config = dict(
    arch='unet',
    image_size=48,
    num_classes=8,
    norm='batchnorm',
    pixel_unshuffle=2,
    widths=[64, 128, 128],
    optimizer='adamw',
    learning_rate=0.0015,
    eps=1e-10,
    adaptive_grad_clip=0.1,
    max_steps=14900,
    batch_size=512,
    final_lr_fraction=0,
)
Rows from block 3, named by matrix and row number. Each number is 200 + 20 x the weight over its row's rms, rounded and kept within 0 to 999. All counts start at 0. After the name is the row's rms in percent of the matrix's.
# conv: 3x3 conv (model.enc.1.0.conv.weight, 128x128x3x3), inputs 10-14, a 3x3 kernel for each
conv.0,101,216,202,186,210,219,162,171,209,201,184,198,183,194,212,163,216,165,217,162,207,241,194,217,236,190,196,206,188,198,201,190,196,236,200,193,230,193,204,217,191,183,203,220,186,213
conv.1,101,195,220,202,176,229,192,185,217,184,202,190,206,181,208,209,189,196,214,212,186,199,208,151,209,188,175,193,211,191,215,198,210,190,208,208,192,184,190,202,226,195,207,201,194,182
conv.2,100,213,198,213,208,210,186,210,198,188,192,214,215,204,151,167,224,192,177,202,186,213,190,264,238,194,187,201,169,166,192,209,180,202,192,204,222,195,195,189,182,268,217,180,204,177
conv.3,100,175,195,195,178,210,219,203,203,194,194,174,179,207,200,184,214,188,193,198,217,227,208,202,220,214,203,225,209,208,205,200,199,186,153,204,210,198,190,179,183,192,186,209,206,218
conv.4,097,169,178,202,199,215,193,204,205,207,206,221,193,220,252,198,190,218,210,193,205,230,188,215,224,230,237,238,197,234,183,193,211,217,191,198,166,203,223,195,214,201,186,202,227,218
conv.5,099,203,198,177,204,193,182,210,205,211,199,210,194,184,167,208,213,212,212,187,215,189,172,170,193,188,210,191,207,216,200,180,198,230,177,192,199,195,212,203,190,164,193,157,180,188
conv.6,104,195,200,192,194,212,200,204,208,199,196,204,210,198,194,210,197,205,196,218,201,195,245,213,162,230,224,174,169,208,202,153,141,183,181,184,210,207,215,219,171,175,183,187,180,184
conv.7,099,211,185,195,211,201,198,189,187,181,206,217,197,204,182,173,198,166,201,191,204,200,226,199,176,201,187,183,227,190,193,217,173,208,205,163,217,204,212,209,189,196,183,183,151,166
conv.8,100,204,198,204,189,206,214,200,199,181,192,200,199,194,180,218,175,195,218,195,228,225,182,209,165,210,206,192,209,177,206,200,198,201,202,183,215,182,202,182,179,203,218,189,169,227
conv.9,100,216,186,191,211,210,187,184,202,191,217,202,188,197,219,148,223,208,178,215,223,234,179,223,201,171,198,177,190,221,194,178,200,195,188,199,218,201,208,206,218,174,211,220,199,188
conv.10,098,197,180,224,175,234,217,202,174,210,223,239,213,178,156,182,212,210,202,183,164,169,223,227,207,179,233,213,188,213,204,202,191,218,212,189,198,208,227,212,247,194,189,183,202,182
conv.11,102,220,225,226,202,185,161,215,221,200,215,200,187,197,189,219,183,219,205,169,198,192,193,254,207,170,196,204,217,177,206,191,194,208,188,220,180,206,184,182,182,228,245,186,189,227
conv.12,099,214,214,252,181,196,225,191,192,204,221,205,212,228,181,201,218,194,184,190,211,158,207,260,175,170,231,212,196,223,193,200,195,226,180,197,189,212,239,251,205,198,217,180,188,209
conv.13,100,202,204,200,223,186,189,204,188,198,190,211,188,201,210,188,194,193,175,197,227,212,189,225,208,193,212,217,213,208,194,184,188,211,179,203,175,189,220,212,208,241,216,176,196,199
conv.14,101,189,194,209,212,211,197,203,208,181,210,186,185,203,209,188,166,197,198,191,216,186,191,198,205,262,227,217,185,192,209,177,191,209,186,172,195,198,176,212,212,197,183,220,220,193
conv.15,101,189,197,215,222,195,214,196,188,190,205,198,200,210,162,182,216,188,214,180,211,206,199,181,150,179,184,156,200,210,206,182,200,191,173,181,191,180,191,175,174,172,192,185,164,164
conv.16,099,196,208,219,191,172,220,203,170,212,201,194,210,210,230,186,229,189,202,196,235,166,202,147,201,215,201,193,197,180,197,177,233,175,200,207,191,193,178,174,208,199,190,204,222,195
conv.17,097,210,212,211,194,200,164,202,221,194,200,195,190,204,202,222,178,217,202,190,204,202,201,212,206,224,196,218,204,190,194,209,195,198,209,187,229,182,203,180,186,201,245,177,208,210
conv.18,103,167,190,182,210,262,224,182,213,193,215,215,191,206,210,208,189,176,194,199,202,210,198,199,187,186,236,191,221,209,204,191,160,188,185,155,167,222,211,196,207,191,198,170,143,175
conv.19,101,230,205,199,190,201,215,192,211,210,181,214,220,170,209,169,174,215,153,208,193,165,198,146,195,227,198,195,163,188,199,176,193,174,189,200,191,200,226,202,219,176,217,226,187,207
conv.20,100,208,203,202,194,177,209,195,212,197,210,194,193,226,171,191,204,186,208,192,241,199,210,256,168,177,198,207,184,200,195,209,175,215,220,207,198,196,184,177,230,168,161,196,170,202
conv.21,101,201,199,177,165,220,183,173,184,194,204,203,221,199,196,148,201,220,173,211,216,212,197,188,239,214,205,184,218,197,200,214,175,194,179,204,188,192,188,212,191,111,215,223,177,200
conv.22,102,187,182,205,197,207,229,189,195,200,202,198,205,206,182,213,205,177,192,231,215,215,185,180,169,190,192,219,210,185,165,201,207,172,185,215,196,180,213,210,183,180,166,188,145,191
conv.23,100,206,220,194,202,181,212,205,177,193,199,196,195,191,223,202,195,184,192,220,199,193,225,209,214,167,205,240,196,205,198,200,176,187,204,229,162,200,174,209,241,197,194,193,242,197
conv.24,099,188,201,193,213,220,199,201,194,208,200,194,187,207,92,220,230,167,206,184,231,212,163,232,195,176,190,185,221,241,226,193,204,210,216,206,195,210,224,199,187,201,200,217,211,170
conv.25,102,182,181,199,190,178,179,198,191,200,192,205,188,191,165,184,192,205,189,193,188,213,190,253,242,216,248,202,205,175,199,217,248,204,212,215,203,200,188,191,204,212,199,220,257,217
conv.26,102,179,190,221,193,260,220,214,198,209,203,219,181,178,135,194,191,222,206,162,163,191,201,249,199,211,198,221,188,213,200,193,205,215,217,173,179,179,171,190,226,188,184,180,222,233
conv.27,099,200,181,165,192,170,223,185,207,201,215,206,209,202,248,180,199,201,195,214,196,194,221,193,194,191,190,177,226,203,177,202,190,187,196,182,192,218,214,223,221,291,179,210,178,172
conv.28,100,209,202,201,209,222,216,194,190,202,200,185,224,206,99,184,198,198,190,207,196,149,209,216,195,199,182,196,195,187,188,168,175,179,179,195,166,203,216,173,178,192,186,166,175,152
conv.29,100,200,227,198,198,214,202,200,204,216,223,198,207,176,202,186,187,198,183,201,194,199,199,190,199,180,208,209,208,184,205,202,223,238,219,224,210,228,216,227,192,169,190,199,205,193
conv.30,100,210,186,202,206,140,218,202,211,201,210,211,198,203,208,199,213,212,204,188,199,186,208,221,201,180,199,204,218,221,195,211,257,212,197,192,192,224,208,197,202,292,140,216,205,202
conv.31,102,203,205,210,223,151,192,198,214,183,197,186,205,188,236,189,187,183,210,189,192,187,193,267,199,209,215,203,222,205,195,198,248,214,192,193,240,207,165,207,131,242,179,186,202,220
conv.32,098,177,203,221,200,220,220,193,187,191,222,225,206,212,224,190,178,148,155,192,181,191,201,207,207,172,170,214,192,169,184,184,191,190,201,212,239,232,228,207,238,243,197,181,187,196
conv.33,097,206,207,196,184,204,230,185,208,205,170,222,201,215,167,186,212,196,203,213,206,186,176,235,209,189,205,186,177,204,212,182,184,219,194,183,197,183,212,213,201,212,195,204,175,178
conv.34,103,201,232,215,167,214,206,208,208,184,205,201,197,192,202,192,172,143,155,147,162,216,217,215,192,159,214,196,185,195,206,183,205,207,195,208,192,185,181,210,231,179,206,183,170,183
conv.35,099,209,223,220,223,217,229,198,192,206,196,205,191,200,224,206,206,237,219,218,182,217,227,185,161,204,197,171,207,175,189,235,201,183,200,200,150,187,168,181,176,223,189,197,208,218
conv.36,099,182,210,196,200,213,193,207,207,214,186,176,182,186,114,154,193,180,170,185,178,198,198,199,212,157,203,196,217,215,194,201,218,253,187,206,182,200,215,209,197,178,196,164,173,169
conv.37,101,204,194,198,194,187,191,202,211,213,186,199,207,200,167,214,205,149,198,217,151,179,239,229,172,184,176,191,210,210,215,212,169,201,183,195,199,197,181,199,244,248,188,213,198,179
conv.38,098,213,195,201,215,209,159,186,201,193,202,203,209,208,212,212,224,224,219,184,194,183,189,164,187,219,188,212,195,157,209,196,164,253,185,150,191,169,179,204,178,176,222,207,198,203
conv.39,101,185,185,216,214,190,182,199,251,216,211,190,202,206,185,195,206,194,220,211,205,188,208,218,213,195,172,212,222,188,204,211,202,235,203,194,190,197,183,185,211,277,175,191,214,205
conv.40,097,203,214,205,194,196,233,190,187,202,199,209,208,184,195,175,167,154,195,204,181,179,216,211,208,180,159,175,218,215,213,196,202,186,186,200,251,198,180,192,222,234,222,207,189,214
conv.41,099,199,214,224,205,191,167,190,194,198,212,208,200,209,215,198,198,205,183,182,208,184,188,237,224,168,209,220,189,157,237,180,216,227,213,207,193,201,217,186,218,245,210,202,200,222
conv.42,102,200,200,212,204,191,151,210,191,193,209,213,185,206,174,216,203,196,185,182,195,210,190,131,203,201,210,202,206,201,176,202,185,260,191,201,215,188,205,211,205,119,235,205,213,193
conv.43,101,225,216,211,201,174,180,203,193,200,197,180,194,232,205,203,207,213,206,186,204,224,202,174,193,217,183,188,189,204,202,187,239,224,188,180,187,194,191,194,198,211,200,184,219,199
conv.44,100,219,205,197,236,210,221,205,218,189,181,191,185,186,180,128,203,183,234,167,218,214,209,212,238,224,169,218,183,213,197,204,171,210,178,156,245,210,219,232,178,213,190,184,179,153
conv.45,100,204,195,182,189,210,213,186,187,185,199,191,197,214,221,227,187,211,212,220,227,222,185,219,211,211,214,214,236,220,179,208,183,194,210,189,209,212,198,203,208,209,204,203,217,218
conv.46,100,201,196,196,222,204,205,175,183,190,210,198,200,214,204,199,201,225,195,203,205,176,203,225,177,194,187,190,196,167,189,211,205,196,204,229,203,199,222,189,253,250,220,227,233,206
conv.47,099,189,199,211,169,216,216,189,219,210,183,203,204,179,195,230,197,199,218,223,196,186,229,195,192,217,195,203,199,210,178,209,227,160,188,214,192,194,179,191,184,190,242,194,191,225
conv.48,104,193,191,205,201,159,200,216,216,222,205,187,200,232,176,201,202,198,201,186,212,207,210,196,207,197,236,221,232,206,165,192,199,184,149,181,197,204,201,187,206,205,169,195,201,187
conv.49,101,203,198,193,178,267,174,205,166,213,209,192,194,213,188,208,216,209,168,174,189,209,167,214,226,176,207,227,202,208,195,194,163,221,192,218,178,196,185,180,203,165,209,202,207,183
conv.50,099,218,181,180,182,188,206,207,206,189,218,208,211,191,210,230,191,199,195,206,212,190,211,229,216,203,178,197,194,193,217,193,200,220,180,222,184,205,199,184,198,229,192,176,157,179
conv.51,098,203,186,185,191,185,214,198,217,201,223,227,223,213,204,193,200,184,198,175,195,191,246,188,212,219,197,232,215,245,197,221,183,183,177,196,201,201,193,192,216,222,191,211,212,189
conv.52,099,193,214,224,217,226,207,194,186,203,173,172,185,202,230,211,215,205,185,232,234,225,273,266,211,188,186,203,168,151,191,188,219,186,205,201,213,206,188,210,230,239,187,177,196,158
conv.53,102,183,200,196,189,209,184,188,214,181,200,190,195,179,179,190,175,124,182,187,189,223,274,201,207,208,165,195,203,217,190,177,180,182,207,168,195,203,158,209,225,183,239,201,157,223
conv.54,099,184,218,196,192,193,203,187,201,199,196,213,213,217,222,226,176,161,212,210,196,197,188,156,172,235,188,184,196,188,176,221,219,201,193,201,215,184,160,170,184,232,213,217,221,202
conv.55,099,202,218,207,198,187,214,196,200,185,204,218,217,202,211,196,192,160,188,184,176,178,215,182,204,192,208,207,185,193,184,191,156,168,186,237,183,229,203,219,214,176,184,192,180,172
conv.56,102,202,211,201,231,188,210,221,217,193,204,209,203,195,206,208,166,195,216,205,212,222,224,186,212,208,165,206,214,200,208,224,230,194,220,227,212,180,206,212,153,235,191,99,205,214
conv.57,099,185,206,215,194,214,216,212,211,211,190,183,205,188,172,190,182,180,185,204,185,186,200,173,168,206,184,187,203,214,193,199,224,187,190,188,176,231,195,200,167,113,162,176,146,192
conv.58,101,178,207,202,223,162,199,206,197,172,180,199,197,160,173,225,210,183,188,208,231,178,207,262,193,157,199,208,189,198,195,164,198,209,190,220,208,214,201,186,196,224,198,173,191,198
conv.59,100,196,205,192,227,190,209,204,201,192,227,233,190,180,204,180,161,174,178,200,188,209,214,228,204,177,180,181,172,189,157,185,199,212,256,222,212,245,200,209,231,207,193,150,153,182
conv.60,100,210,202,188,204,211,201,212,208,206,197,204,197,199,188,206,179,178,165,218,199,240,169,176,187,176,216,205,145,159,206,188,208,222,198,204,188,223,220,222,187,163,189,182,173,204
conv.61,101,204,202,192,201,240,184,206,198,221,211,217,187,197,194,174,173,179,177,175,201,226,202,198,235,185,245,236,207,206,215,215,157,222,210,233,203,219,230,209,232,191,175,206,163,141
conv.62,100,201,192,208,194,182,221,190,185,201,197,197,191,198,224,149,202,223,188,190,178,213,185,171,202,203,208,204,218,204,186,196,223,107,208,214,165,213,192,217,211,201,204,193,202,200
conv.63,100,191,220,189,213,206,197,220,219,205,186,188,195,207,210,203,212,208,219,212,200,193,185,222,219,213,216,213,198,229,225,153,225,217,164,177,201,223,165,173,210,226,189,186,205,198
conv.64,100,209,200,209,224,156,256,197,207,211,210,200,216,223,162,247,207,167,219,189,211,193,201,210,179,213,168,217,189,181,215,190,190,217,200,214,194,196,196,171,199,264,183,208,206,179
conv.65,101,205,264,204,194,215,220,219,170,204,201,199,203,205,226,200,194,207,187,206,167,188,183,178,223,199,198,220,165,145,181,161,134,168,200,216,219,205,172,179,186,205,177,177,208,166
conv.66,100,196,173,214,189,203,214,196,178,181,226,228,218,212,251,214,194,191,198,205,201,191,218,241,189,177,233,219,226,223,189,190,187,201,204,264,210,195,212,211,227,195,185,215,190,223
conv.67,101,199,203,209,192,230,227,213,213,181,208,199,201,208,177,187,185,196,207,213,205,225,208,188,198,206,200,204,200,176,168,191,141,184,167,198,250,193,225,213,207,200,187,221,212,166
conv.68,098,210,211,202,173,170,185,230,196,209,202,170,185,208,213,200,194,183,183,173,186,181,189,246,202,200,223,187,166,177,182,198,211,202,186,221,192,201,189,241,231,225,228,179,193,216
conv.69,098,178,190,208,218,228,176,211,232,218,191,201,210,201,212,251,197,200,230,211,214,179,183,200,190,163,198,237,188,194,242,161,205,273,176,184,241,233,174,159,254,195,202,214,194,210
conv.70,100,220,227,203,213,181,240,164,185,203,202,211,205,219,196,210,202,199,187,199,226,171,173,214,187,231,189,204,188,161,204,196,220,180,202,216,182,186,157,183,192,175,171,226,182,152
conv.71,099,210,196,203,206,189,184,195,195,183,190,221,241,175,197,245,181,178,208,230,195,179,200,208,206,226,211,209,211,196,245,190,159,212,212,201,191,182,219,212,187,244,203,196,203,191
conv.72,098,202,177,199,191,201,209,208,217,200,209,239,223,195,206,204,204,182,151,178,178,158,188,196,219,233,184,220,182,200,191,201,167,177,217,183,203,211,218,206,198,185,189,190,197,197
conv.73,099,192,208,201,195,154,185,203,206,214,192,188,201,199,239,182,201,193,189,209,205,198,201,169,185,177,192,202,227,194,215,224,237,198,231,211,205,213,221,233,189,194,196,204,226,213
conv.74,102,184,214,181,186,199,203,184,207,206,198,190,202,187,162,191,203,193,199,198,189,192,224,189,205,189,182,241,190,179,209,192,186,195,221,190,190,200,161,179,197,172,179,196,172,188
conv.75,102,199,160,235,213,206,198,190,214,199,195,194,210,221,190,158,193,173,189,181,218,182,160,264,207,194,201,193,179,179,200,163,212,225,203,215,234,173,216,214,185,225,194,210,197,200
conv.76,101,208,214,205,190,208,192,214,148,187,200,199,200,226,240,225,216,209,200,192,202,195,181,215,198,174,241,201,229,219,185,186,181,191,225,212,206,217,235,211,238,196,211,221,231,209
conv.77,097,192,207,206,183,211,193,194,221,193,202,199,202,197,225,208,190,225,229,192,172,196,207,174,175,213,201,203,225,207,202,218,214,223,199,203,216,172,193,178,170,185,181,200,209,207
conv.78,098,213,234,195,174,208,186,201,199,184,210,168,204,186,158,225,189,175,231,187,235,228,193,201,218,202,183,206,227,174,174,228,193,208,193,188,229,211,173,214,192,150,213,191,164,197
conv.79,101,225,195,199,199,231,212,190,172,193,197,199,211,197,213,203,191,195,189,222,219,222,164,170,214,219,254,223,174,193,194,179,178,191,236,199,194,191,197,193,191,198,219,191,229,213
conv.80,100,205,225,198,193,191,236,203,178,207,196,193,203,210,183,197,198,216,198,201,210,212,172,170,183,213,207,128,174,205,184,195,182,142,207,208,164,201,201,200,224,194,187,183,231,177
conv.81,100,198,192,196,198,191,192,193,211,205,220,206,144,211,207,212,233,227,233,201,207,193,179,199,216,218,193,202,189,229,256,195,183,210,200,174,177,225,174,154,237,221,202,223,216,254
conv.82,099,213,225,204,195,177,211,213,184,188,201,200,192,217,249,139,216,172,178,184,193,197,168,173,260,174,209,205,202,195,202,167,248,143,171,203,188,190,197,213,197,223,216,190,194,226
conv.83,096,200,198,204,206,226,225,185,191,182,209,206,213,196,204,218,207,211,211,193,183,188,203,194,169,187,200,208,211,197,210,195,192,190,187,202,208,209,214,178,215,233,183,199,200,198
conv.84,099,183,192,199,179,176,202,207,194,227,224,208,200,185,216,205,202,196,197,203,218,186,248,216,187,238,199,186,212,191,191,190,236,216,188,187,205,213,198,198,215,230,199,195,185,202
conv.85,102,201,235,207,213,272,218,203,189,204,167,177,213,181,169,191,170,195,242,198,197,193,217,177,203,199,203,196,211,189,187,209,194,169,211,202,186,183,199,212,177,194,178,204,208,205
conv.86,100,196,201,203,197,205,194,206,185,197,216,221,198,198,229,198,198,204,192,209,194,210,207,237,195,197,234,221,212,198,167,204,192,210,206,191,188,244,189,212,195,157,207,189,202,191
conv.87,100,237,169,235,207,218,169,188,170,186,187,196,199,196,189,197,191,212,188,173,185,170,225,214,181,207,197,224,242,216,187,208,213,221,213,201,230,159,194,189,236,226,182,181,203,192
conv.88,100,215,208,187,206,186,175,216,192,216,182,178,213,212,166,191,181,201,197,204,196,194,205,183,252,191,212,196,200,162,203,185,189,203,193,213,208,181,228,193,181,255,184,178,219,175
conv.89,099,211,196,196,211,228,218,210,234,211,199,197,198,191,194,184,178,168,169,190,205,213,217,202,217,177,190,211,179,185,182,195,207,192,166,197,223,233,230,211,219,220,211,216,201,174
conv.90,100,205,223,193,177,216,208,185,200,183,179,205,213,180,178,188,168,178,192,218,188,189,240,206,168,202,205,195,192,177,181,218,167,187,182,186,197,199,176,214,194,162,177,204,161,188
conv.91,102,209,184,238,201,230,200,180,187,194,216,185,205,199,180,201,223,199,188,210,206,163,167,228,204,211,145,203,180,203,202,194,168,187,213,177,176,218,214,192,215,252,224,202,221,192
conv.92,098,173,195,197,209,223,207,183,201,211,206,166,181,193,182,221,184,211,207,212,244,191,200,215,191,202,191,198,229,193,184,181,203,190,219,219,199,230,207,193,246,187,175,195,202,185
conv.93,098,206,240,211,211,232,211,175,197,199,193,217,181,166,220,203,200,196,193,199,197,181,164,185,205,172,195,209,190,174,157,220,195,199,228,215,228,204,189,215,157,169,176,172,155,189
conv.94,101,216,214,220,218,195,219,228,209,218,187,185,203,192,188,192,189,201,210,189,224,218,197,234,207,163,218,212,208,183,237,213,201,188,180,187,207,213,202,164,197,212,159,199,195,207
conv.95,100,209,183,185,199,206,203,224,221,204,187,195,216,185,187,199,195,203,205,185,215,185,231,180,223,189,191,232,195,195,213,201,189,166,198,173,192,190,205,209,174,208,220,183,193,187
conv.96,102,216,178,213,206,237,210,198,175,178,198,188,186,171,126,183,207,212,208,199,172,209,184,201,200,194,244,202,205,211,168,212,200,219,207,200,204,173,178,194,203,183,179,200,217,183
conv.97,102,183,206,190,196,177,195,194,221,193,211,198,193,200,197,182,197,184,199,215,223,210,232,260,203,201,190,163,216,190,197,225,223,136,219,186,203,210,204,217,200,219,193,203,177,206
conv.98,099,181,214,172,201,242,179,210,192,203,204,227,200,174,205,164,203,217,213,199,172,201,197,157,213,206,208,193,199,213,195,182,201,183,195,178,185,193,180,203,209,148,237,187,206,220
conv.99,101,193,185,220,199,155,192,204,209,201,202,201,196,198,254,219,197,174,197,205,240,214,194,201,230,194,139,163,189,177,178,215,251,211,198,181,217,209,225,178,189,224,237,191,143,195
conv.100,102,203,226,195,208,210,191,208,220,194,189,204,197,185,189,229,185,188,237,194,206,198,199,198,195,216,186,211,202,172,211,250,198,167,195,186,162,212,210,232,191,211,226,192,206,268
conv.101,100,180,204,205,168,238,213,205,202,185,228,198,214,200,168,212,188,196,215,201,194,168,201,218,193,197,228,241,206,187,202,168,163,225,165,199,227,188,186,201,223,146,184,216,188,221
conv.102,101,194,181,209,188,179,187,209,211,213,208,201,201,191,145,159,190,194,173,200,201,190,196,203,224,207,257,215,206,199,208,219,196,250,194,225,193,208,219,201,217,185,162,184,214,164
conv.103,101,207,206,182,207,210,190,194,209,201,207,192,206,179,155,198,219,173,200,182,203,192,189,217,220,190,166,199,183,205,224,196,125,221,199,174,222,215,199,199,211,250,243,188,196,196
conv.104,100,209,209,208,201,187,211,189,193,197,190,202,201,194,159,186,181,217,210,200,205,177,179,229,206,195,201,200,211,205,196,178,203,203,229,220,199,187,197,179,197,175,187,232,240,197
conv.105,099,188,188,211,199,215,229,235,226,213,206,195,198,212,208,199,203,185,193,192,189,196,222,257,196,177,129,174,198,230,203,219,196,186,206,175,227,202,149,167,236,268,205,213,211,183
conv.106,099,186,200,199,198,184,190,225,219,176,178,170,202,211,177,139,210,196,183,190,216,220,182,190,223,183,207,221,203,208,222,201,195,203,197,194,199,166,246,244,185,200,213,184,191,195
conv.107,103,195,223,199,183,171,227,208,195,208,208,193,201,228,152,211,203,219,200,196,197,196,219,200,200,206,231,200,199,181,182,178,202,205,194,205,199,188,201,198,205,207,208,200,220,199
conv.108,100,232,209,201,212,192,185,195,203,209,213,193,204,203,180,160,177,172,143,163,166,186,213,220,232,168,227,207,198,187,212,200,184,184,191,169,192,178,196,198,200,191,221,178,177,206
conv.109,101,208,202,215,206,217,146,199,200,203,209,197,203,167,233,219,210,178,183,185,209,221,212,241,197,202,165,188,199,193,185,206,190,197,205,184,215,194,204,213,192,232,218,188,161,181
conv.110,100,207,195,201,187,201,194,211,211,209,213,196,207,206,171,219,190,235,218,187,216,200,226,243,198,173,205,195,187,191,220,210,178,203,196,200,191,185,197,158,214,220,203,220,200,212
conv.111,099,181,204,214,211,171,224,207,220,203,199,198,183,213,228,199,222,203,203,221,197,202,219,216,172,213,224,220,219,230,219,188,192,233,185,179,208,232,228,206,203,184,136,211,235,219
conv.112,101,216,218,200,199,196,220,188,201,201,215,226,198,190,217,218,196,193,216,216,111,217,251,237,198,217,189,229,215,214,194,214,181,179,204,195,202,188,169,211,220,194,191,216,194,188
conv.113,098,209,203,190,214,199,204,196,189,180,210,190,196,199,195,196,229,184,179,203,181,209,193,169,210,178,240,206,182,164,180,153,181,204,193,215,211,210,213,206,148,200,183,235,229,170
conv.114,099,199,193,198,208,213,226,230,212,241,188,238,190,170,177,174,191,222,180,204,179,226,188,191,237,184,188,171,228,209,210,197,228,182,165,174,170,205,221,188,211,194,205,173,173,185
conv.115,099,199,189,206,207,221,186,212,176,193,207,200,212,205,220,179,208,222,192,198,249,190,195,162,206,201,249,195,188,188,181,181,209,210,198,213,174,172,194,213,198,174,202,170,226,192
conv.116,100,174,212,190,212,195,192,190,204,199,222,164,212,181,185,238,211,216,216,221,249,165,198,185,209,229,206,196,218,213,210,206,217,188,200,153,193,212,209,189,192,178,251,216,227,224
conv.117,099,178,194,205,210,189,223,211,223,208,202,204,197,211,227,174,192,197,203,204,198,187,183,200,187,219,202,174,198,200,168,187,253,160,222,202,214,194,185,215,190,146,185,203,188,205
conv.118,100,187,203,182,188,195,216,204,181,224,167,196,209,179,197,215,191,171,163,240,210,187,229,220,191,197,175,167,174,206,207,198,215,185,196,249,212,221,183,182,214,189,200,170,176,137
conv.119,101,204,215,198,208,215,192,199,195,209,204,169,177,182,192,203,210,206,217,190,224,217,193,186,188,205,196,213,219,208,181,205,228,199,216,216,214,227,197,203,173,166,170,200,212,208
conv.120,101,198,211,202,199,166,213,221,208,192,191,195,192,172,226,184,177,235,215,205,194,214,249,199,184,165,222,183,180,197,178,175,201,188,173,192,199,198,194,186,223,216,205,198,198,191
conv.121,102,201,199,201,215,225,233,204,217,207,190,186,187,195,151,141,203,204,202,197,199,203,216,214,188,189,177,195,200,189,213,193,168,211,181,172,219,219,228,185,211,207,180,194,200,202
conv.122,100,220,218,220,201,201,185,194,174,168,180,206,186,199,213,205,208,185,194,223,264,214,201,138,175,221,209,211,176,175,171,197,183,222,190,193,209,211,227,211,196,223,216,200,179,184
conv.123,100,205,236,205,192,196,215,220,167,206,204,207,193,203,212,144,214,188,200,202,192,207,211,163,211,202,198,184,181,196,206,199,253,174,228,184,196,205,187,214,195,163,171,183,207,175
conv.124,101,195,229,213,213,195,199,186,212,217,192,191,177,181,186,206,189,231,210,178,189,198,178,207,192,203,171,188,160,189,180,179,190,193,218,199,173,223,200,202,183,191,193,193,188,181
conv.125,097,211,220,215,212,223,207,203,231,208,220,197,212,207,203,213,172,190,202,217,212,188,191,186,193,214,225,190,191,175,223,181,177,202,195,170,194,192,197,188,215,139,214,218,186,187
conv.126,098,217,205,205,234,209,202,202,213,194,168,207,208,204,217,198,202,207,165,201,200,214,198,201,251,186,175,214,191,167,183,183,200,206,197,176,187,191,174,185,203,207,186,196,190,170
conv.127,098,225,208,209,191,185,187,186,178,181,212,192,174,193,167,170,190,190,219,199,223,199,203,216,205,220,195,217,186,167,180,209,166,229,209,181,197,239,238,187,197,215,128,183,180,164